Weights of a small image classifier: 7800 steps.
Rows from block 4 of a small image classifier, named by matrix and row number. Rows with one number within an expert belong to one neuron, the router's apart. Each number is 128 + 24 x the weight over its row's rms, rounded and kept within 0 to 255. All counts start at 0. Numbers have three digits each. After the name is the row's rms in percent of the matrix's.
After each expert's rows are labels from the 100 images, of 14976, where the router gives the expert most weight on average: "strongest on" is what is common among them. Only what is clearly more common there than usual is listed. The data: rosettes with rotational symmetry. In brackets: how many of the 100.
# router: router (model.blocks.4.mlp.router.weight, 8x320), inputs 54-107
# up: expert up (model.blocks.4.mlp.up, 8x320x320), inputs 54-107
# down: expert down (model.blocks.4.mlp.down, 8x320x320, transposed), outputs 54-107

# expert 5
router.5 093:144113137113105169115146128146127105112087079122138166124122098104090127079142127154131131154142104108113131106152133144096121093144146098102102118076146124096166
up.0 108:119152134137102049169140166076137161123117146142107078120120126109134145112138134095098107095125117179111135151136113166166138128167136141123154096116131147147154
down.0 100:127109154169135089147130111124138136119082142152099131098120120175169180153184129140133123101127119120103119105134116143154105160092142128173131155113134132109122
up.1 089:145117077134156106143125125135129144080119121088145116138112114111102102120072084124104099122121132117155126152140147153139123181130146120099089076112148166120127
down.1 098:107132158122161130115133149127085095106123104107132160141174149121135146094102151129155172144134157084122156136145123130145122123100106108156121103120107132114143
up.2 094:137141137123136094143146127094156153192178126135137093082163130099148140129112136079121129151127124141127121104101106127104136147133130095119155156163153156119146
down.2 100:068143118121124133130151111163105141113161113116110184119085123106089139120186152059159119177130147070134118098172132156137088135097150137148130117137101116151095
up.3 106:150149123178135112149107144090155134156164145114129088130142145126182118160142130090125123103127124180125112104094109184138104160133127153144143142142119176169137
down.3 086:168095118111124105105126145134090107132136120166102110118128142147108142136117136132117163093078105155069115136128136148107170143125170148118121123137130127149149
up.4 110:118140140146160098112112138093130140144210132112148056164140162145184159140114120083138120108129095160092094100099093161131111126146104159148133146118135142129150
down.4 104:119124132148134086124159124185135116127108116150132122123130148163120204148142150085131143122156105128091154158115136112121133092148128096113133119165150126114110
up.5 111:138145137110127117156141158133130139119099126158116080127129105175136178132151122149097138088093143145119166127107125178143114119151163146138162127150111144172117
down.5 112:129152120096098102134109126100166139130067188145096125154121122155166111154121136144102096106114117116081095111101126146151089140106122139145137124108130159097109
up.6 108:113198134096098154132095117130149137151143113158090136154122094111150100132100064096098128135082126127154128083099141118101154101082107154114163161128097121164145
down.6 105:145109170084130147134142100124101161158085119083134127128118147079125122095117120147157155108135128124144141123100101129152107083100154129117130151114091145112099
up.7 089:122128149064094133097129124116109107152164149138109137132136109093118092111127119111089121097114121134132133122076141103103115111124132137117152167124084121179140
down.7 100:133146132122102117144126115114147146137100126123134173110120104129109111136145106152158059107132142148157124118105099127166072140074122115129134135128119089110109
up.8 101:133132157089111146099092136117101094172173109151083084180164111117133114163109123118114157121093112128126135096116149122120136107086129157125138156102070103148112
down.8 106:129128172120108103162120132097143130143094148134121160085099100116094149130108088153144107123146144140162143105166084120159092098093127088102133137144144129104107
up.9 092:086170164116130139141120124108137125157128114178095099170135124110167115119147101106114141132129079138128156086122114145140167127141136132120116154136126116142147
down.9 105:106110126139088143139133125147165130150120168115131087117084111154112140156087134136175139093167128114118130096153122106090148110137122120105149118171137100108128
up.10 117:113148149117091128113155109093168165144100160143130144106141135148127158133101122115115136135126127121109098109147112127125099122144136085117142124137150135132173
down.10 095:121149098143130101152122102139117149095125172114125143148108140123130139117156175134149134148121114136123114088167178127098132155145121131142126145146130142120170
up.11 116:110150143124099137109152106091171169150097154153143133094147122148126166127098135119106139151136112132110090114116121131115109131158135080133133136141151141124180
down.11 093:118137118138133130135121120129127136098123185123131130126110145122152122135145168135150147141143107131104098101152167098092123156119138128133107133133126117119147
up.12 088:147114083163141113141120168152148138113196093084156130103121118097122120145117097108150137133130132135157096113137138133120141173085127144080187139137115170117101
down.12 098:101163121102146158089133113106085159120118110081133150102127141154104106110119153122174140095123155132105120137143114160151156124102113112138158141119093156077096
strongest on: pastel (100)

# expert 4
router.4 103:132112115136163106160155105120082101094163098103147093115146108112117135115135114151122097117122157077140160132126098098101139118135154132161124150076097112097132
up.0 096:160152130137073126120142133118157139114119163187128138103131124135126119131138115117136128130101092140099146146121134151148146161131117067094109115163135157140121
down.0 090:128134098123112093129091119163163122123143137144106119112124184107097151163145115100096096091098148117115127147133117141135139091121131119116140142129156135185103
up.1 093:154148145140086145110107094119180148115099173157110151099134138154146109143152151093152129156135123122125075137126139160146133140117126075072116081166181159125148
down.1 092:152127117152150135148157183082136102151086136173110112119138107130125164130090134093102127079164133133130107134113109104133149159135126096151122143128122117153117
up.2 096:147131135161104158129109146151173160113128154118125170106087117124125099169115139136178129162158117168139102150153146121189135159128113101091135068151151150119126
down.2 107:151137087088110115131130135143146113160150154097114092119127109160099179167157159064123110140158125093140139137131089102143113150102115110116149116149097126101100
up.3 095:150154137114089124121139179137171188122101171166121140121113125139163126158142120111145117144121065144126112117162138157188113138130125078103120096158131160144123
down.3 085:149130147116115117119116127132176133127098131125152119109137160170125154174141117152103082086100161096175162138147130189158147130130128155125180146097143142137129
up.4 086:121096123135132098139134093101136088102145141092142134107157133165158136138080149143202149137141117134127112129106109147114146176090132151115136110138133156137134
down.4 096:139130136104109128123088151122155122096091110109126139120130129112115132094135112161135096123067128141108141173166171128149122153155143154096113094101126132105115
up.5 094:095119156171143088132121092089139110126151135128143130126174138145174139140109164129175137142136112163098085160085104153124122134110129115125120105126157142130174
down.5 097:133122148142109104127071092130122158104110116125121131149146155173121161126121093162135096123113149148138125124139151159149153137113124094100116114085167154144132
up.6 094:124149157157099135116110140097149138167093163142124165130143142149131140130140162090150159155141119161101065148131110170174147137142114128103135089143179134082122
down.6 101:122128139110104138167140106100132164170151123122153138179108090118128169172102126123080145156142167099157127134120145130113147175129101132130142118127129082165147
up.7 096:151122105139137079107142100091115085100148136100154117112170146154168143138068140151184146145122128120131114144093102140123123175100131146114130127121139157116130
down.7 091:125137123107106141115087137119159142106111093121131126107139116121124130092152131143160128117058113114091147155155150118143107123124130149090140115112128148132124
up.8 104:160156156154102125123122128123180147161113180176114174107126130156147113144137134104124105110130088154115128142144133169146133131160118062105134098155167155165118
down.8 087:154097127117083113141118139106155137181148150107114170134099101147116160170126128148055116109164121115132115105135148137147168171138135126144149184128185114121124
up.9 110:156171162141093132103098153145177160147115153152098140125117125146157112156133123108133119146129089167117112125125158172167120152127116089111119096168189164147113
down.9 098:133131156138123171152119090149132161182104112143134158179138135129117154135124147128072106117189101167118160143105147116156167171120152123139111122136161074125165
up.10 093:128152130146106143110098165145179148125110171142095133127115133129171101147146143090156108130120111149117080121129139154179176127122118088097107094149170168132124
down.10 090:141107131098142131138101080100153120138091101088134116116129121116150110158172163110132122122140126138120130123117127110102115173158142130137089132112116143099085
up.11 096:195122113122116100138118134143129120101117144085137151097108100151122080148173169129178147166146146145162106179170188144160118197116132161110152136117124144127112
down.11 120:141124112109178133101099164150136109116161102058127148182173134124201079107128167136111107153144135162090127133119108128103110136140131168194105119095120079117132
up.12 103:112112125146128074125144107088124099119136128074138108108146123125181111137098164142187152128138124135119095136099109137115150145112138146134116116128151147127172
down.12 111:143128135127096125123099141116163118108127107132109118127131147102132103108149127157157107128068102123114118177140156132146115141136135132103131132086104155119087
strongest on: grey (99)

# expert 2
router.2 086:149123115119137148131105129127134126149105125119099129111133111186110163133133100152152102175136073109166145125110120142206137164107126133060087152127179167145121
up.0 102:121109113115113108120146135122134121126151129112128114144150100161150158150174145105127088109062177135140146130162159108142128118096164157131209134130097114115121
down.0 107:101106143096152123130174087123137092114106102100121116145126146127154123120152129158084078103111143108151108092114124146146102095112113135158132151095125127133153
up.1 111:103141141120144153108090137133141098134100128145083149100151127137120159132086095158148151126133072129131126127064109148172154150117112097093094151151156155152137
down.1 085:135117123120120141118127144116127112127114076155119135116127095093137143141141128110138113126159123119076108164128150134162125162126118111109142104109121129120113
up.2 093:148125150138116133095147109119106150159148166146126142113157168126133138121130152118118138127132154144108087103124121095089089116123116107143121145103114084114141
down.2 095:140084101182138182140197141152133199136158151088096130160112117139118151073148143165132139085157066125143109143133091123118101096089156112143106140130129126083149
up.3 122:146108086099112168104170144164130156110101126115189168119120134132118124100122114131135119148150143088133109029140140135107122139115117096139128087145156146098115
down.3 110:141123137109158128149152099167117151079096060067102122139150112116154153110127112114127079161108147102175121132128104119130137123104133133119140149151142146128120
up.4 113:103165143110128157128080144112141104134092128170091152088140113141115146130098100144166145136132050129143134116084115153168151158113113082100086130144156159151144
down.4 089:136135101105101130103114159122116131097116090172113129121120120112135131133128138109123124128146119124092128163138146142156137167114125125127130119111111123134115
up.5 083:111157125098108115158164096091107119149146166178145112105116143096135155101164154110101108131109106128156130128094129108148122122152171126146162157095121090143190
down.5 101:122107135138155130127100069133151100081142125105145119111165114118141137129124115157153152113123102146075117098112145133153106127133116147125115119152142156093112
up.6 102:132109148161165090136131092120124108170163120111122110127167126089109153114173134114115114144161136142119115193104109131053131110142131126143099154119128119140130
down.6 111:156094132108145153150135150136158139140163136150107135120132116093105123076129161103106129128126140114126121116136124102077100105118125139157138155119140140144134
up.7 113:099151134109134143104088135130139118139096132156094158097145109127114141143093097156151147131133061113132135110088111154176145151105108086106089145152167160146146
down.7 088:147124129129098125123125143138121126119119092164123140118151131104150137131126108125147114132140116130078124170123142144147125155139133122124133105119112141149114
up.8 112:151128096142113123141124121147109167122132117113160125142086131075123079069111133106093116121136152109131123093176155112100121154159116133149114098105128095124105
down.8 131:124120137103150153138126149117158123140088106089131142125156159130132153139127162104143127162067138122099124113109139118092114160152148167143133125112102127146138
up.9 104:135133115109108126135113138157101174108136128131136135159057128096140084101084136112113141119107151106135120089183161086133119142136133147164125102087100108140113
down.9 117:117116146098138137098127132121138118117092114072118144123157154120142135114129142119145138152084155137109139119133134109089125166168159158161152122085120134149165
up.10 075:153162164099064116136156131109133160163141154158135116185092126137129116132118118091092115121110127146146138091147185142122115141142089145130157111132081110149138
down.10 093:178144158170115120141152094118144135174088152115163125132139084155115111119153115159120165134111128129116140123126126145138106135157131104107132121141105093120091
up.11 109:152140105110116072173150129123116133099140140157145097122131115140114154079151138138069104105090162141128154125129136126139085149174146131149167153128092100141121
down.11 104:133098151146128143089160074143147115099094156111090116134123136119155100134144155154117122074133137127123081085121123117116121105128117159193122128103129172113135
up.12 081:141145163137089107125130123112114139173104175127149120128135148096132130099144185101103097119128128140078120142114110103125081140178131133103158121128120103154123
down.12 092:168124121153147117102104116109137153116150132106163127114157116119149092146127134142164138100094121172119127111116090107111136146116135127098113173151127153139095
strongest on: earthy (100); seven-fold (30)

# expert 7
router.7 096:135168145137155120184131152096139130137115131155131100128169127114144156130149130123128133117163096162139132136093101151168135148142139116179147139154150157200148
up.0 092:130136111102157132097136118143122124148209154136144102108132100123185132169141143119170150146128127135127100114113127118152145122093146136141139146153147106138121
down.0 088:116109111161119179142133115166160125151111091094108133147162127140122083148141159125152130140087149124105124109116106125207090075143172125124121147127144135116077
up.1 119:146145156145093106130153140115144142117148129130124107163102178147119121154113116086130100114148159159128118147154129153087114116141097145124106110098118128114131
down.1 103:096117123147126144116143137132109080137111076097119158146167142122154151128128119090122124159152129141150126115149103093136112095087079166132153112144125175113085
up.2 089:118110141126154129121119080138121127172171155133147106141159092082181112171133163118163130139108128148108099124115123111151131100112141142129133141137130103136128
down.2 081:116132110182111136167135100134153153180118080129096143118156121135126092145145125139133133128085116148074144079100086146181092082139146125148125140121135123128098
up.3 107:117123115096127099143138123143121115116182141127148131095105115105104128107055129143110151076122112099113143118138141120040109082149142107117151119141117119129162
down.3 133:137088133139165130126147148137145095086131106114137165132157139140162101148056120161124107136137122110142134133105104144095133115135098146124139118120131117115139
up.4 079:168142138136096096155134150115113167122069120148142116124119118159075169116129121118096127078124143157122164144159166153149119176162129151147117132113124129136084
down.4 077:140128131104172107079111110127134150097111169137142099136121134157148141126141106156135138119090137111082122114150125128101148214115120118123125156110118122124115
up.5 094:111138131112073113140146110133135176113032132148141164110096113135055127098137123117038136131113129115135139141131143136149129140157146122127099130130126116138121
down.5 081:118129137116120123075126098113126140106122181160128105129080124124119130118178113139125121105106127133115129134160156133123141177141104113115138131130129121113119
up.6 090:142123128156139113097112109149175118101110067092097191138120133126091095157091076120134115099126146115150106159146113126135176098137137121089092090162105184148106
down.6 100:132105134134132133138157138162144118135119133118140137145166131128082183124162118129116116151130110152125133131124070196141089102123125086108143129169164143107093
up.7 091:124151126116091132127152137113141171105035123152115173110110114140059118101137104139059147138124116100121140140140141124141134142169149123134127133130140142139120
down.7 080:137135111128115096078137109113123127105121164169102136158094112113143144131157109133145124135095143122096129115139128117137133173152133123090146125146141121140131
up.8 086:138111137118166127112103075121122096185166135132148117125171097122159129163133168135166111127107146126108114126084128099134130092122136135124132144140117097118115
down.8 080:093125139159099121165138098136167147172103094112106141132176136123119094143145138139129128135085136127087117096115094145181073099131134113166118141102119131118091
up.9 095:122149132118126130095097079093116096172123132113097095131125090107139132154072146110122108142124103106149131146115191130068143089116158114121086085131126104127159
down.9 118:088154133123103121171111153133130117133109111141133167105140116131137186128125129119152111095136105097137166098161122138123139118138131132151149130151166104146170
up.10 090:128142133125088107141153117125158155100008148158143163108101101129062121098139124141051134133130114118135150125129120126139127148176147116136130128128132142135137
down.10 080:124139138116126111058123104133134135121136170186134111141066134142113122118161105133131113143100133133089121130143151131131133186152123130113147157149130125116137
up.11 091:131156135135068137122155116123149171112012132155123163128109119140063115104126119125050138115110127117123140119122136124150115151169134118129142147142126126148103
down.11 077:119128133117121118081139115130110112114126166165147120155068129141131140125143110164141121113112124137099135137168144147135129184145128113103123137119134141136114
up.12 097:128130154138156112134090109141117099196183103119110072154175126092160097127131173124134100091102154144117122117091138113110117078137099141151122125126077082136128
down.12 090:100140128172125095161117107150153137155160079134107143108175117157117110134130144140144115123100121124119166102146091134165119100131149120186147119118131115125116
strongest on: cool (96)

# expert 6
router.6 101:145128107198128134103115165130113118158123120123129107156155206137143151163141136112128125134105147187140123130136141108174106129091111156132119136107108093100100
up.0 089:141141122091140125144146082130115152136112135136128131093103124122149151075120141128095131117134103104121120104127123150102110114175156068135109126117162109157138
down.0 105:126114149111118149156087093153130116176103127147083122124147126149157157158163164115106126096073118121145122135122150130116147134111103117116115180144126087165081
up.1 097:145115116114129140134109135149121103142096099158126132117151110148067154108150120158117114137117135114121149188144137132143139161126136116101121105136112137106111
down.1 081:113135128135091134119109143145125135090121144169129133151125126106135107125188118158149110133152131119082131121161159128142093175097132140146120140127138126116132
up.2 093:116137144121121126156130094116136103116109175135096119108110126123114097099125120119098127126130130103119141125116107150070128117157129057135089118131151148136150
down.2 108:140147168093113145177141074139138130145144149128121129105132133088153131111182176121135115099101132139127129178126183147163183134130115159118103147113110108137097
up.3 096:119137123145135129114104135135131120116147133121111115116130136113160139130109125121154151133151089137144084103115140110125102127118131133174129148109142122121139
down.3 078:124135139103110136123152119124125105106139124167139105137054108143113148110085135151119141134102132150065138176147146131181140134144129102106124126116117135113138
up.4 092:155158102081104144119165120133113134148080146128109141136091123130084179135089118130126159104150120103142148128130157140086106062139156101096138067128114135157135
down.4 098:106138128117109128156139115145132122167131119134164160144094125110123151110141112101125067163162121168151095149155117143126141131109167109141139122122109089130124
up.5 091:108121122161108148117126129121128161118162126117144119133135142144182117154113126099145166141104122143139106088132157112143107148110133131176145162124136116141140
down.5 072:111129142121122105130143133131115123114137114187156124121047117114113132121113127142122150112096133132074139159146146124162140134111099128099095117131107126154142
up.6 100:139113131149113138146123132156102114130092124139116136122140116149065144114131127161114113111140147113114153202133112126144129146149151114081133104152122120123107
down.6 086:111130129123111131112119144125114124093118144166117140119137103124134120109149127149138131109145101131097127142179152146147092169120112140137117155136143113117126
up.7 092:106137123148128162116120119132126146124135137131117086124135136128172123131113137121148151146134083141119084105124154111144110132115125128180148148121154120125127
down.7 072:129132137115089140097135137139113119116153129185128157115071118134129113128092127147134142125108121134059135142147140154161128138141116096104120113143123143147159
up.8 094:092125127157112140124126137130151142119168122112142123128138136134176129124121129128147159140121109157126110095130141118145118142106116140171145158122137114124127
down.8 074:083123147123104125136110124112111137132138143176137124126041120132120104116098120116129157115105124114102120152150150123146141117128121112092121081151147150138146
up.9 099:132124130131115127144119135136117098127074123157114135116150116147065162112150123150128120142123134099110163193116115123126127131143123123112132109144131144115125
down.9 083:127142121127096125118114159130132137099136146165130130142130127119161114128155114154139113119155124127083125114170131127156105178116120152152128165128132104111116
up.10 092:077141132140112150101130130130133159114154141136131122129121145120152138143121122125144139139113116147116089100106139105138111133129115130160136157119136115123135
down.10 072:127135140094100119130143110123122141123130122190147084118054115123127109113116125131120133121106128131075142174159138115146125130121126112088112111128121126136131
up.11 091:102128118143120139107126145117121148102169116120149124133143146141173110145139133130140148135114099162134083077135129112141108146105111154174156156139116110130127
down.11 076:113115137111118133130144144142141112121157141191133109126064146134130102119104127130127136133092117138080122135133136111139134098112107114099094095142154120147146
up.12 090:109134126159114136110120139117132155123157134124131109128137147139177124132124140123148145156122115152133086090134146128136132134095104141166135158121125102136107
down.12 073:133144135112110128112131134119135124138135115158149123135061122129132101134123123121131138129084146123052110171140131109139134128135123101103077105133152115136134
strongest on: warm (81); ten-fold (34)

# expert 3
router.3 118:134124134099096133097188125105153131150129173126137118139074146102152116134115131097119133090150126104118130063174164161070117102136109099117118102121114092140157
up.0 099:143119178131121117132144101112119120155150106144139113124144167092138113117141147080083087128145158149077120144114114155102130103167108099127116132126108095133151
down.0 070:106133116097057111119134133125140142122134200147131132153099136145129127142125131136102121147121135138127134128128124092075141167146166152112127118119145137120149
up.1 090:151143110122155153138093144166116114137138091142138100126183115127113139114143102121131122152125109096142163112077113121145126143116111100107094163144155153111136
down.1 097:116091083098183130141162113162144115139111097106122113134159082109147110117137114161137110154085125126114104085120150126178096161088112147126122134108124152091121
up.2 105:144115171140129091128141117108112110158164126148125108155129167096127083117126143106097104134145177134080122140093124138106111116148070118146117128122087095122146
down.2 073:118123127112039115136099138126136139120142194146124121156098137150102119143139132131135137097181118123149152153110110109094150154168159126092133099118136141127134
up.3 096:141132146179118099167074130115116142150154086161093126151161118145108111147125115122120083135101144151132146149125135123148162135123132131108136156070122119142121
down.3 106:153135127145165111104164148058151133165117143112113147143142103113103131119139124129107127146083148145091091137158144132150114173089131146154129139099122151130159
up.4 108:113140120090083160111114112138132154080153131137156151111091152144132112169108091148194161166168129132158086118151135106110138121108106107108135118138147146114152
down.4 113:160152086102164137153139099123125144152138141161118129134129117111121125114125133124102156134127187130099129108096100108130074118109114142127137136108139121109127
up.5 101:140144150171114111170140127135109142108089135136115123120135149146099106116153130111109127165094112167097136157106129144122116182136125133144126112107146141144108
down.5 100:156186146108122138147125156126126140144146143156151138127147106094104168113126116106137156150098133121133109152125095145159109152078112108126120143085129122108148
up.6 098:106085113117140151118104123151145108071138113096112142125105118130117119144093078151132165129139108104172146115162177130148175159120124132134114107129132139133099
down.6 107:144146116136113123147114135115151111112149127149158131101123151129147112144086126123136144133054130095126124095134132131143159112125135133147124156127139127103132
up.7 113:125131103126112160119127149180104175090122114129146153113100153131126119119175089144140130142122142116119115116161143089165130133112140111145104118119164144082101
down.7 115:126134128150150158143150110126110108185097110159132122143103101086149134117118108118137118142134181142134113084089143120100092111090141127138106124132115122102141
up.8 084:140142098155165153143108185147104137146136104107109078124155133166140167140165108116127102134105130155136170138078103131147126139144147122154134162108116127121114
down.8 091:112089147104191161132120131121090134134119090131098083153152101115120102122105125158147132142083116151107185120123143143121168113131133151110118108118113154109118
up.9 103:094188157117075125104091132110149103117133123153082152160131117167080147169104118119141158122145109129114128184105108168118178131162143124083122096157129143145145
down.9 094:139110107145094095128147077116125137094117173147142132088069095168122166138120129104109124133130110114111132131090129087104146101118147142092143111165115105118155
up.10 088:171101107136110160129119128158113126138134153118115148111141144142112137114170161154122145147127137123137122140128145125140142149115115166099168133125121128124101
down.10 110:075146137148148075116149083105174119106098132139107160146150114145137155113141110101146162102100157149154147147131120105173115147130116156146138123116164113134109
up.11 101:141167174129099092139122104108112092134183110171073120137115145103061126105094127121101130144138140141110148184106144172123152119186109121099089111139123124147155
down.11 093:111119118130089105115122133135135137114129143100143126107122124160186138129121115100108107121131121131165139134126129128095114064116163158080134090149110132122121
up.12 094:123096104145155147112140168155123125133125115118134134150150141163106143139182128179167132140134154107138150134135121112128146136092080132101133145114113130076098
down.12 104:130137117153177109096142084127139134114109116158110115113138151147149143095142135139119122115090150147125192123101123165144139141121129149149153125127146103143115
strongest on: dark (53); earthy (47)

# expert 1
router.1 097:150149156151099108119098140100134130106157148138082136144089109142149089164096129136119123167147106166108092163138174135100131152158118122115106094106132126163156
up.0 103:115119133074157204096149117166141119147118121114129138143140152148102178120139090166154113079098140087113134061117116130147156099114110084124122137171164133102102
down.0 101:155098124139157120119138165140141101110141055143157115106136131132135142132145121110128158104129151111119146110163109081168165091091170105109106156060137119137126
up.1 107:139114103134148143151135151103128140115133106162172150069161122153154149137176126119138142123108126166141145100135109104151082153111146128105188169092128137135133
down.1 100:156112132068107101148123118151152136152149117162111151143098127121090121136175134128121107139127112138097148139124135105159156139153153127145068134130177142133078
up.2 102:153126109126110122138153172135126158116112142162144182092152147144139169126168108138142147135131140142125135112159133152157135158087133128085152149134147160106111
down.2 098:119117107089104105105136116139116121164119120127106145115124143123144118135120124106126087163126120158077076111140126105149141136101122155127115146103166168122116
up.3 101:155166143077132167109152155124144137162105132183098153098144135110116167106180101123127146103121120127091132082099133138151118119126116110111144158150130131122143
down.3 102:142104088156135110119107134122130070118140127116126123165130134136137160116177151133143133105092108125090148149106123089138107099163195120133170058098129135145108
up.4 091:145149133116109164135170127117100143143121129198124148105140151136137172099175095108115099126149128134099144067107064126161092111131107084133103179124160125111115
down.4 097:165125137084128123107121134135159104108126168103130125155113152122165123126138138172154097149124102156107115147154165074098119118151170088119168085115169110096116
up.5 109:119100138066146181085118130158153114109139127130129126133140138180108145153145062163166118102117132075086152092115127144122160096133130109110113108184133145129103
down.5 108:125154143134143140104105159138159094140158103127153104121131122145131157145148110116158146123149114065114134075123143151150129108114137131126168150096174164117158
up.6 098:157089133127171146129088147176165127132140116139126113132151135127096153136109062149175103133130157068103122105120140126147171123102098096133100135162139159104100
down.6 100:131108114132176145130112159136165123115144083146185167101131114170136136094156139117139175074130106138110134120140146101170160098115165107146111182102143128094115
up.7 102:126117088147163140157143143115148139122133091111187160076172116158142148142175114100144127129108145151141113101129105131140138134093120143098166204128133171097119
down.7 104:122078141089142132149154116129108118147118103126138125163100132091126118124150140109143119108124136139104097123141101119153134169108135137116113102118165132133099
up.8 101:123159145128147139114130115136143133130111128150147154106145130102126126123158114126135129131127092098091099110112100153142133129118126083124137163158213156099160
down.8 102:166128114098138121103108111166121109133179130116184134130104129139159123107129143156124089163134169124113106121154187093151133113107128124133115148083090141082116
up.9 107:145108141111143180106138132168133125118118119133122130131152140159094169150141081183175137120117128082081146094127104132135166114121123091123132134189157144097086
down.9 103:134127166133139140142131167136169083150117087167150100086138075150137130112175115139116149142161119107115125102126122095165116098141126132114153178117133166129173
up.10 091:127137129109125181119143173147123132176093113168119148131147176117168145102160105100147093081130140131084132093103120115116115106123099081115123140124141133125126
down.10 091:167080160110118098118160138170086121133193104102094142142144109133134124131166125113126166092106143139098142185101091078162113093137157088148142089125130101134114
up.11 101:105145101060120159109137143153167122112131130147128171081112109168127171145139099125154122089096133057133143093128135148128181111097125089095154136182108162108117
down.11 103:118131151099132164132083135122125121111102085095155138126114141126157115143146147124181146101126111096120134178127137099125139118127170121118098101099107158131116
up.12 101:167152132125141164109132092136113148197109112129130143146155161097143148101152133121152102126108149150105131115109128118162118105101107132169115159100145105110090
down.12 103:108098119106131136131124110112149092149122116134143130096172108139141111160150125116135127119127159126127121138090162108146155104134172130112143157122121119127150
strongest on: grey (100)

# expert 0
router.0 103:091149105100115155144104159142162138140142125132135120129116101131142118161105125115125126108096118089096116097117128100103159116086107117134172130167124145113109
up.0 115:119117135133160114152130142134150137158131123160144076158165147123139137128116136146107101110128121140067144121065092156127139100155124110138088102158142145147130
down.0 106:114140147143101110131122098135106129143152104162156103120182124143083155144141108126129164099124134129129128104084107129139159098141166107072150150186129122153087
up.1 106:149065109177131137109106148129138107129122131100132146137168130166108109143156181126153128169136152129121133187116133118136155129112133168126131104159144160065118
down.1 099:125132123097136121139141088152128161138150167126125174082195138142115119170153144084166144118119116147126138102097144104168143128140154163144120133101127135132083
up.2 116:113157146133080115150127095098130154149114203140125130094108097118151107108132170109091084166116070160150130141156148137126132131141165110153151104131138119161176
down.2 108:126126097125159098161138163137096113088150131090118130101167152155136144148107102134136110133126127166140150126099159112084134128129095127125109113119149135126143
up.3 107:160076126157130130116125118119139110142126126090128131156193123174111107150179190109156135151125159132102139179082133122146178107100129176136143106148127154093097
down.3 100:132106123117125135134143086128124159157140166115137137093198133137127145155168139069135167136147128131118129105123130124162144122112142148161120138118146134136106
up.4 103:128129125145085093145148089106111152135120193124142104110115101106138122136119204072078063159106114152130120168150160130103097134121160138146167108110116101144158
down.4 115:099121106145172093149137189132141134099160120090142157123186149163123135143121141140145111120146169146119123134119143132100139105132117121123080090065144139134151
up.5 115:175106123214138124100106132127133117136145143094114122136120148132153125149145178121159106143155148153137092143142105111143108126115097163137119122127153115087103
down.5 114:160118111124105129121106096089106139140165171094106146135138164145162087150103116125138124157125108107138097095148132122135104109118137152152127095105135076113126
up.6 094:129159168147123086112135121086117112134126130167106145096135148091146122100131131133123174080146084150106138128076094134120096151150119083132094142090175128150191
down.6 098:151148178115135128142108200107165129162129117170140150070115123118141108137137108171127097154122128136129115130116106146135105135112095089129131144142145120156144
up.7 099:108122114105181151152139119148141118144113128126176107129155122101141137123121113135146094142153072127096139093078084123125123104131108054139087122144151164139137
down.7 101:138116112162131107146158108118115148145139068133108120121162154154099172130125118138130134116119137151113125144108075131121130102128151127111121106169118114142144
up.8 109:122098124136150114164124142149149119164145117151124092172173132127142119126158173152113130103118143122076140132056103145118160077130121134120122107152121144144116
down.8 099:135143158117102100120110109128140100143138109160111110103192075116089177134173108120122158113108112147129121104107122128158140097124142087071120162164117126158100
up.9 111:129120147139181128155143140132126118172140116144135096148154155107129131120120144159111098106135125136080145116073078160131117106160125116143081108138132142154119
down.9 103:121116161136103144145120102143115127135122100158141096103177098147073141116141090118129160101115118135146115105085138122173165089123153087088136130194141129148096
up.10 095:120175170110085132107090135114125138110179132144107136150084129141123136150092095125149173111117128129139090123149137115110139146128111141079141167117103099156130
down.10 082:127129142140104119106115107136155125100114142156125135104095126127113095148082102132117135121115130143079104129158110136113082108123118120106112115125154131111094
up.11 091:163124136128086139108135147140172136110098156138142134141133131158113127140143151136143087115122123118100152113130097165085144115153133053094149097168155152114145
down.11 107:106152135097158114139108092100174142108125085137117131130155116167104126118139088130141114137111152119123147108110118121189121160117163134149097141118135137153119
up.12 084:159131139134127116130184176144118117162112168139129118168161140170110136129176166087122088122116129127116141126140107181124129115174122107100132108158142143133107
down.12 104:124142145104162135095162086117192132114104082104155145096134144157134146144120090101106118136134152087156156093108082119156111150113102098140138159124101145187116
strongest on: dark (100)